A small class-conditioned image diffusion model, trained from scratch: activation swiglu.
Rows from block 2, named by matrix and row number. Rows with one number belong to one neuron. Each number is 200 + 30 x the weight over its row's rms, rounded and kept within 0 to 999. All counts start at 0. After the name is the row's rms in percent of the matrix's.
# gate: MLP gate (model.blocks.2.mlp.gate.weight, 672x256), inputs 0-63
# fc1: MLP up (model.blocks.2.mlp.fc1.weight, 672x256), inputs 0-63
# fc2: MLP down (model.blocks.2.mlp.fc2.weight, 256x672, transposed), outputs 0-63
gate.86,069,193,147,200,214,221,209,188,185,200,200,192,194,178,177,196,218,203,200,187,202,199,197,191,204,197,204,199,237,201,244,198,47,197,200,223,186,201,193,245,186,204,192,202,203,201,201,170,197,223,199,203,146,202,200,287,205,201,199,179,200,205,213,203,201
fc1.86,042,200,238,205,210,200,202,200,197,201,192,200,240,203,200,209,184,204,200,208,188,200,201,195,209,166,197,125,191,163,175,198,294,188,209,199,224,208,219,70,202,200,244,200,180,183,193,245,199,101,195,112,187,200,169,179,222,199,252,198,199,199,200,197,203
fc2.86,104,180,159,228,202,207,202,198,200,179,195,200,241,198,212,197,206,192,203,213,201,173,212,213,195,202,179,202,199,317,219,200,190,197,200,230,199,204,160,203,194,205,203,198,199,201,200,197,215,197,196,155,200,172,195,222,201,204,198,195,198,203,204,213,200
gate.87,011,198,264,200,200,193,203,205,200,146,218,111,200,201,223,198,200,201,200,201,200,211,201,216,197,198,197,183,200,129,200,201,202,200,200,201,197,197,200,183,191,108,182,270,219,201,193,196,198,178,203,203,209,222,206,190,204,200,205,251,196,198,179,199,196
fc1.87,009,200,198,121,170,197,199,200,199,197,200,199,196,194,192,203,216,181,200,198,199,190,201,200,256,176,217,156,198,181,201,207,211,206,200,202,239,200,221,198,121,188,205,213,200,197,275,195,209,228,140,247,186,190,196,204,275,155,209,206,202,216,203,217,201
fc2.87,020,197,177,200,177,236,219,197,215,180,204,232,199,220,198,204,207,201,198,157,206,150,200,251,188,213,214,195,181,174,200,194,200,201,198,218,211,198,97,202,173,185,180,291,212,257,209,78,199,224,175,104,198,202,177,198,200,205,235,200,233,200,214,199,197
gate.88,061,202,199,245,200,203,203,203,199,189,235,204,200,220,287,206,211,194,199,203,251,197,178,199,255,230,201,173,204,200,195,157,195,200,200,200,180,191,199,203,264,229,181,200,197,181,197,194,199,205,11,206,160,199,201,200,140,201,193,240,192,180,203,200,168
fc1.88,057,189,187,192,194,198,199,199,203,206,197,177,198,200,208,200,335,193,212,193,198,201,215,203,68,218,204,265,180,216,215,202,211,216,218,200,221,200,208,195,200,148,236,191,207,195,199,201,177,196,236,198,197,193,221,188,161,229,191,148,202,205,191,200,232
fc2.88,076,202,214,202,215,204,209,190,201,175,202,201,205,243,215,201,197,263,193,211,107,196,256,199,195,199,220,199,199,167,196,153,205,200,140,179,198,80,203,189,201,196,151,168,167,155,184,202,202,176,223,209,248,243,202,242,223,205,241,217,202,263,201,165,176
gate.89,090,200,111,201,200,207,198,222,202,212,238,169,225,201,187,178,212,182,390,205,218,198,200,342,206,209,198,209,198,208,200,199,240,247,167,225,139,199,210,181,199,204,231,199,233,137,210,203,201,199,200,195,202,301,197,199,189,204,211,205,243,214,190,187,188
fc1.89,113,105,156,198,200,222,201,201,191,199,204,200,149,169,209,197,176,195,202,220,200,200,207,199,200,201,200,224,209,192,183,102,164,150,190,221,130,242,216,202,200,201,205,206,201,197,199,200,196,143,201,199,200,152,188,195,215,200,230,189,98,200,175,181,197
fc2.89,101,130,202,199,192,185,271,195,231,206,203,197,213,180,157,191,178,173,78,260,196,179,238,188,203,202,212,211,184,199,213,203,212,207,161,143,185,216,194,223,201,183,196,200,173,210,204,227,197,207,203,201,179,199,199,222,204,197,196,121,244,166,198,216,172
gate.90,091,206,201,256,200,198,204,209,194,143,247,223,199,200,194,144,205,216,167,223,187,187,195,190,198,193,200,203,199,176,204,200,166,200,205,196,200,199,211,200,97,177,184,193,199,127,184,233,195,188,218,198,165,199,200,193,145,230,247,219,130,255,200,201,164
fc1.90,127,200,191,201,199,241,196,200,197,202,198,226,206,235,201,201,233,211,197,330,215,198,200,193,199,200,205,200,199,202,177,159,200,192,216,192,202,199,200,221,199,158,203,201,256,175,197,193,170,200,200,204,201,201,189,210,199,200,200,201,170,204,200,200,197
fc2.90,090,191,204,200,184,200,200,192,196,197,205,204,187,199,197,214,196,208,114,243,253,201,188,311,171,210,200,229,202,207,200,207,202,215,220,190,220,186,215,177,210,198,220,192,160,197,143,200,204,201,196,234,210,169,198,201,194,194,170,200,206,168,197,193,246
gate.91,101,185,201,126,193,197,207,195,201,202,202,229,200,196,203,203,194,206,231,191,197,117,202,193,227,200,198,203,208,201,192,255,200,201,238,226,205,202,304,198,184,198,234,169,218,210,143,232,217,200,153,202,200,202,206,207,200,198,202,183,202,198,193,184,200
fc1.91,055,196,202,111,203,200,201,182,199,199,214,212,207,136,200,200,177,200,204,175,198,200,216,192,200,216,224,279,271,194,200,246,184,192,256,208,198,218,200,202,193,179,214,197,196,207,173,230,171,354,203,201,194,202,202,209,181,198,207,175,201,93,195,200,147
fc2.91,122,206,205,233,232,214,205,200,198,207,237,200,256,202,201,200,200,197,204,186,200,166,201,192,194,177,219,196,201,200,200,202,170,180,200,211,202,213,203,197,199,203,200,232,190,116,199,200,199,204,166,201,250,201,185,197,157,199,182,196,200,209,188,206,184
gate.92,112,210,194,201,143,200,186,198,199,257,201,193,201,200,202,196,202,194,135,174,194,229,161,277,204,198,199,201,200,200,199,185,175,198,201,211,207,191,200,204,185,213,200,200,187,212,196,201,200,201,203,200,195,191,197,196,212,200,188,186,203,195,202,182,189
fc1.92,105,200,189,164,201,204,202,203,182,197,217,28,170,225,206,197,236,188,200,209,200,200,205,199,202,200,200,199,196,202,217,197,218,215,193,204,203,199,220,223,197,186,199,201,201,200,188,201,198,200,200,193,201,198,200,198,196,188,220,245,201,271,200,196,200
fc2.92,103,200,200,213,206,200,200,182,150,203,199,219,190,236,149,202,205,208,200,201,196,212,198,201,208,193,198,211,194,218,222,211,208,202,194,172,203,202,205,195,201,196,199,202,157,198,209,245,201,182,208,197,205,201,205,202,214,168,218,129,197,207,205,186,197
gate.93,032,190,205,161,198,195,195,197,201,200,254,199,199,234,202,200,200,210,212,194,193,219,199,200,205,199,214,189,200,195,200,197,198,224,201,200,214,204,204,206,200,177,175,195,197,200,198,186,209,207,177,189,206,200,192,204,266,204,219,202,191,200,199,200,183
fc1.93,025,190,124,195,199,195,213,197,256,201,222,201,208,198,84,197,199,188,239,199,204,234,219,226,200,199,193,205,195,166,201,149,195,208,203,223,211,200,210,249,170,141,190,193,136,189,200,190,202,211,200,230,225,196,183,197,192,203,202,200,202,208,222,196,199
fc2.93,046,199,86,219,175,117,190,236,192,244,186,241,200,180,172,198,192,201,214,191,183,208,190,204,203,144,200,96,181,198,188,164,200,200,187,208,210,270,175,204,204,193,215,206,201,201,202,208,202,201,270,214,203,182,201,163,207,175,202,163,206,162,204,200,200
gate.94,007,200,216,173,201,200,199,205,198,207,209,201,200,200,228,222,200,200,69,201,198,193,262,235,217,211,199,205,200,225,200,200,254,200,200,199,200,205,199,126,207,107,201,270,199,200,200,202,205,195,220,200,199,200,166,200,223,200,200,199,198,250,115,202,200
fc1.94,006,201,200,202,221,203,198,269,200,217,200,193,200,201,197,200,196,203,155,184,199,206,153,197,193,157,202,157,200,170,200,200,210,200,200,200,192,200,212,200,202,181,199,196,212,223,201,191,205,200,223,210,175,200,179,204,147,203,259,198,202,200,197,200,199
fc2.94,015,200,213,233,235,146,200,225,209,196,209,210,200,197,186,197,197,198,200,201,209,155,199,194,188,172,199,198,203,201,200,206,205,188,205,248,206,198,205,117,213,199,196,205,212,176,202,171,210,185,200,200,296,204,149,205,200,189,204,183,236,147,195,200,148
gate.95,023,185,264,199,204,199,198,216,204,200,197,200,202,127,203,211,211,207,247,199,241,200,200,214,203,194,293,273,201,194,200,202,242,195,202,200,196,199,201,203,243,278,222,200,206,196,204,197,197,187,237,199,208,153,204,199,175,231,202,203,194,203,209,197,219
fc1.95,022,200,217,205,207,193,194,205,207,199,207,200,199,188,153,200,200,208,243,206,213,224,199,191,161,200,179,192,201,188,214,201,206,214,198,223,201,200,195,183,192,214,291,179,215,207,183,130,209,201,96,200,154,260,197,203,158,195,201,224,147,198,200,199,203
fc2.95,054,203,201,197,188,185,201,220,200,190,190,218,201,200,200,202,196,198,190,204,207,200,200,198,205,200,200,186,204,236,274,198,202,178,203,189,245,200,186,203,192,222,239,204,197,186,179,224,191,223,319,199,184,176,197,282,201,239,197,191,201,219,179,198,200
gate.96,092,198,195,194,211,207,142,214,201,215,200,187,204,136,198,185,196,200,202,200,201,201,171,200,200,221,198,204,201,171,199,200,201,176,199,200,209,168,201,191,191,205,201,200,211,201,200,201,197,200,204,199,189,196,200,202,204,198,196,199,199,200,198,206,201
fc1.96,102,203,202,206,186,196,227,195,200,197,198,200,200,221,209,200,202,202,199,201,199,200,231,196,201,191,200,203,199,202,200,199,202,204,200,200,192,213,199,201,202,200,199,201,191,195,199,200,200,173,201,200,213,203,221,192,195,200,205,205,200,206,203,194,203
fc2.96,061,252,197,200,195,190,209,193,207,202,173,197,194,204,191,208,201,201,181,193,199,198,201,207,205,210,160,201,182,201,187,221,175,202,214,194,223,200,249,208,203,237,216,210,190,201,199,194,224,16,146,158,198,197,194,196,191,203,174,223,193,206,195,206,198
gate.97,094,158,165,196,201,252,204,209,201,198,225,205,202,182,196,200,199,215,200,203,200,197,193,219,203,193,214,246,212,199,203,184,200,202,198,196,199,226,170,199,200,210,185,214,204,197,156,216,209,184,280,198,185,197,199,215,182,197,201,196,206,217,199,139,188
fc1.97,120,210,168,201,199,239,200,200,183,212,195,156,203,183,218,204,222,212,233,189,199,212,130,204,168,199,207,205,195,205,213,178,199,203,171,196,150,222,204,145,184,177,197,205,185,212,120,189,211,197,196,187,210,169,206,28,188,206,203,299,212,200,199,197,112
fc2.97,145,207,185,194,194,222,195,195,210,199,200,207,99,221,200,196,183,163,200,263,200,93,198,212,216,215,215,204,200,122,161,202,199,201,201,196,206,200,198,128,183,200,183,188,255,201,208,162,201,206,173,200,200,157,198,201,207,200,200,99,220,198,193,300,200
gate.98,016,200,166,196,203,202,200,199,216,223,200,210,236,200,311,196,183,201,199,206,205,165,213,206,222,200,186,201,209,196,199,169,215,200,204,216,223,183,197,199,213,202,202,207,299,195,204,219,204,195,191,190,217,196,205,183,195,159,200,200,190,192,201,198,225
fc1.98,016,241,330,192,195,194,200,205,201,191,205,201,200,209,124,203,204,202,190,201,193,227,201,244,155,207,202,136,194,200,211,198,192,204,200,184,200,200,213,175,199,200,188,192,133,202,183,200,200,108,214,201,173,200,213,202,206,211,201,138,213,235,190,208,177
fc2.98,030,232,208,188,280,197,195,195,205,194,208,207,199,200,232,216,183,190,189,150,200,204,192,203,214,198,201,224,195,202,199,206,170,160,211,176,201,185,161,198,224,182,179,206,205,200,192,206,172,200,260,195,182,222,178,182,245,200,191,323,198,197,200,202,257
gate.99,066,197,196,207,197,197,198,163,212,212,192,206,199,153,386,198,212,201,284,194,193,200,212,199,198,199,198,204,137,199,180,202,203,166,205,200,204,175,200,198,197,200,190,202,198,201,262,123,204,188,173,180,174,190,204,260,197,178,200,195,204,199,160,141,237
fc1.99,062,193,206,214,190,202,198,179,203,205,181,223,200,197,343,223,209,204,204,207,186,193,215,200,197,198,196,202,162,200,183,191,208,196,200,200,224,202,214,204,211,200,177,196,184,201,342,204,205,184,157,156,182,166,200,236,203,190,200,201,201,180,200,128,253
fc2.99,109,296,201,204,218,203,201,218,217,200,160,201,199,110,119,198,203,185,194,194,185,194,207,281,175,200,168,185,137,196,258,232,186,98,200,197,200,229,203,235,197,202,203,268,199,200,191,199,215,189,185,196,186,76,173,195,169,199,206,208,174,186,187,201,204
gate.100,012,199,243,200,199,199,200,186,200,196,199,202,200,200,198,126,212,201,194,110,199,200,198,379,215,200,192,199,200,187,201,201,193,200,202,209,196,200,199,185,196,209,199,209,80,200,231,200,184,200,183,203,198,200,187,191,200,197,201,205,200,239,223,199,199
fc1.100,007,193,200,200,161,200,209,195,201,200,199,197,202,202,214,152,182,203,263,252,201,222,194,202,200,256,211,205,200,194,199,199,210,201,200,202,199,192,199,202,200,196,200,183,198,199,199,227,199,198,197,187,203,206,207,210,206,200,172,254,200,200,207,234,206
fc2.100,018,200,197,213,200,241,201,210,175,183,216,201,202,241,202,212,196,209,176,183,203,201,179,163,206,191,197,203,213,212,200,161,201,201,194,202,157,198,192,202,224,181,215,207,196,197,211,275,200,210,156,186,262,183,194,201,182,209,212,253,220,149,188,200,260
gate.101,060,116,199,199,206,221,199,194,207,172,208,201,200,181,207,201,168,201,215,202,214,200,223,195,220,200,200,410,203,197,201,172,203,198,221,207,202,200,184,199,201,192,169,225,202,203,50,200,198,200,213,161,160,197,187,209,197,198,252,153,181,189,197,206,195
fc1.101,074,315,207,192,207,196,200,200,201,200,200,196,239,236,213,200,193,213,205,193,244,206,201,259,192,198,202,190,201,218,212,199,197,226,181,193,185,200,240,284,197,197,341,165,221,205,193,210,223,155,211,179,217,178,206,199,198,189,168,188,206,199,235,207,199
fc2.101,104,188,146,206,198,199,202,201,207,201,194,178,191,210,202,171,196,203,116,197,208,195,187,185,204,201,230,207,219,204,205,201,183,151,227,200,207,210,213,273,205,214,199,204,201,201,201,202,199,213,201,206,229,184,202,196,200,189,193,201,198,86,203,191,167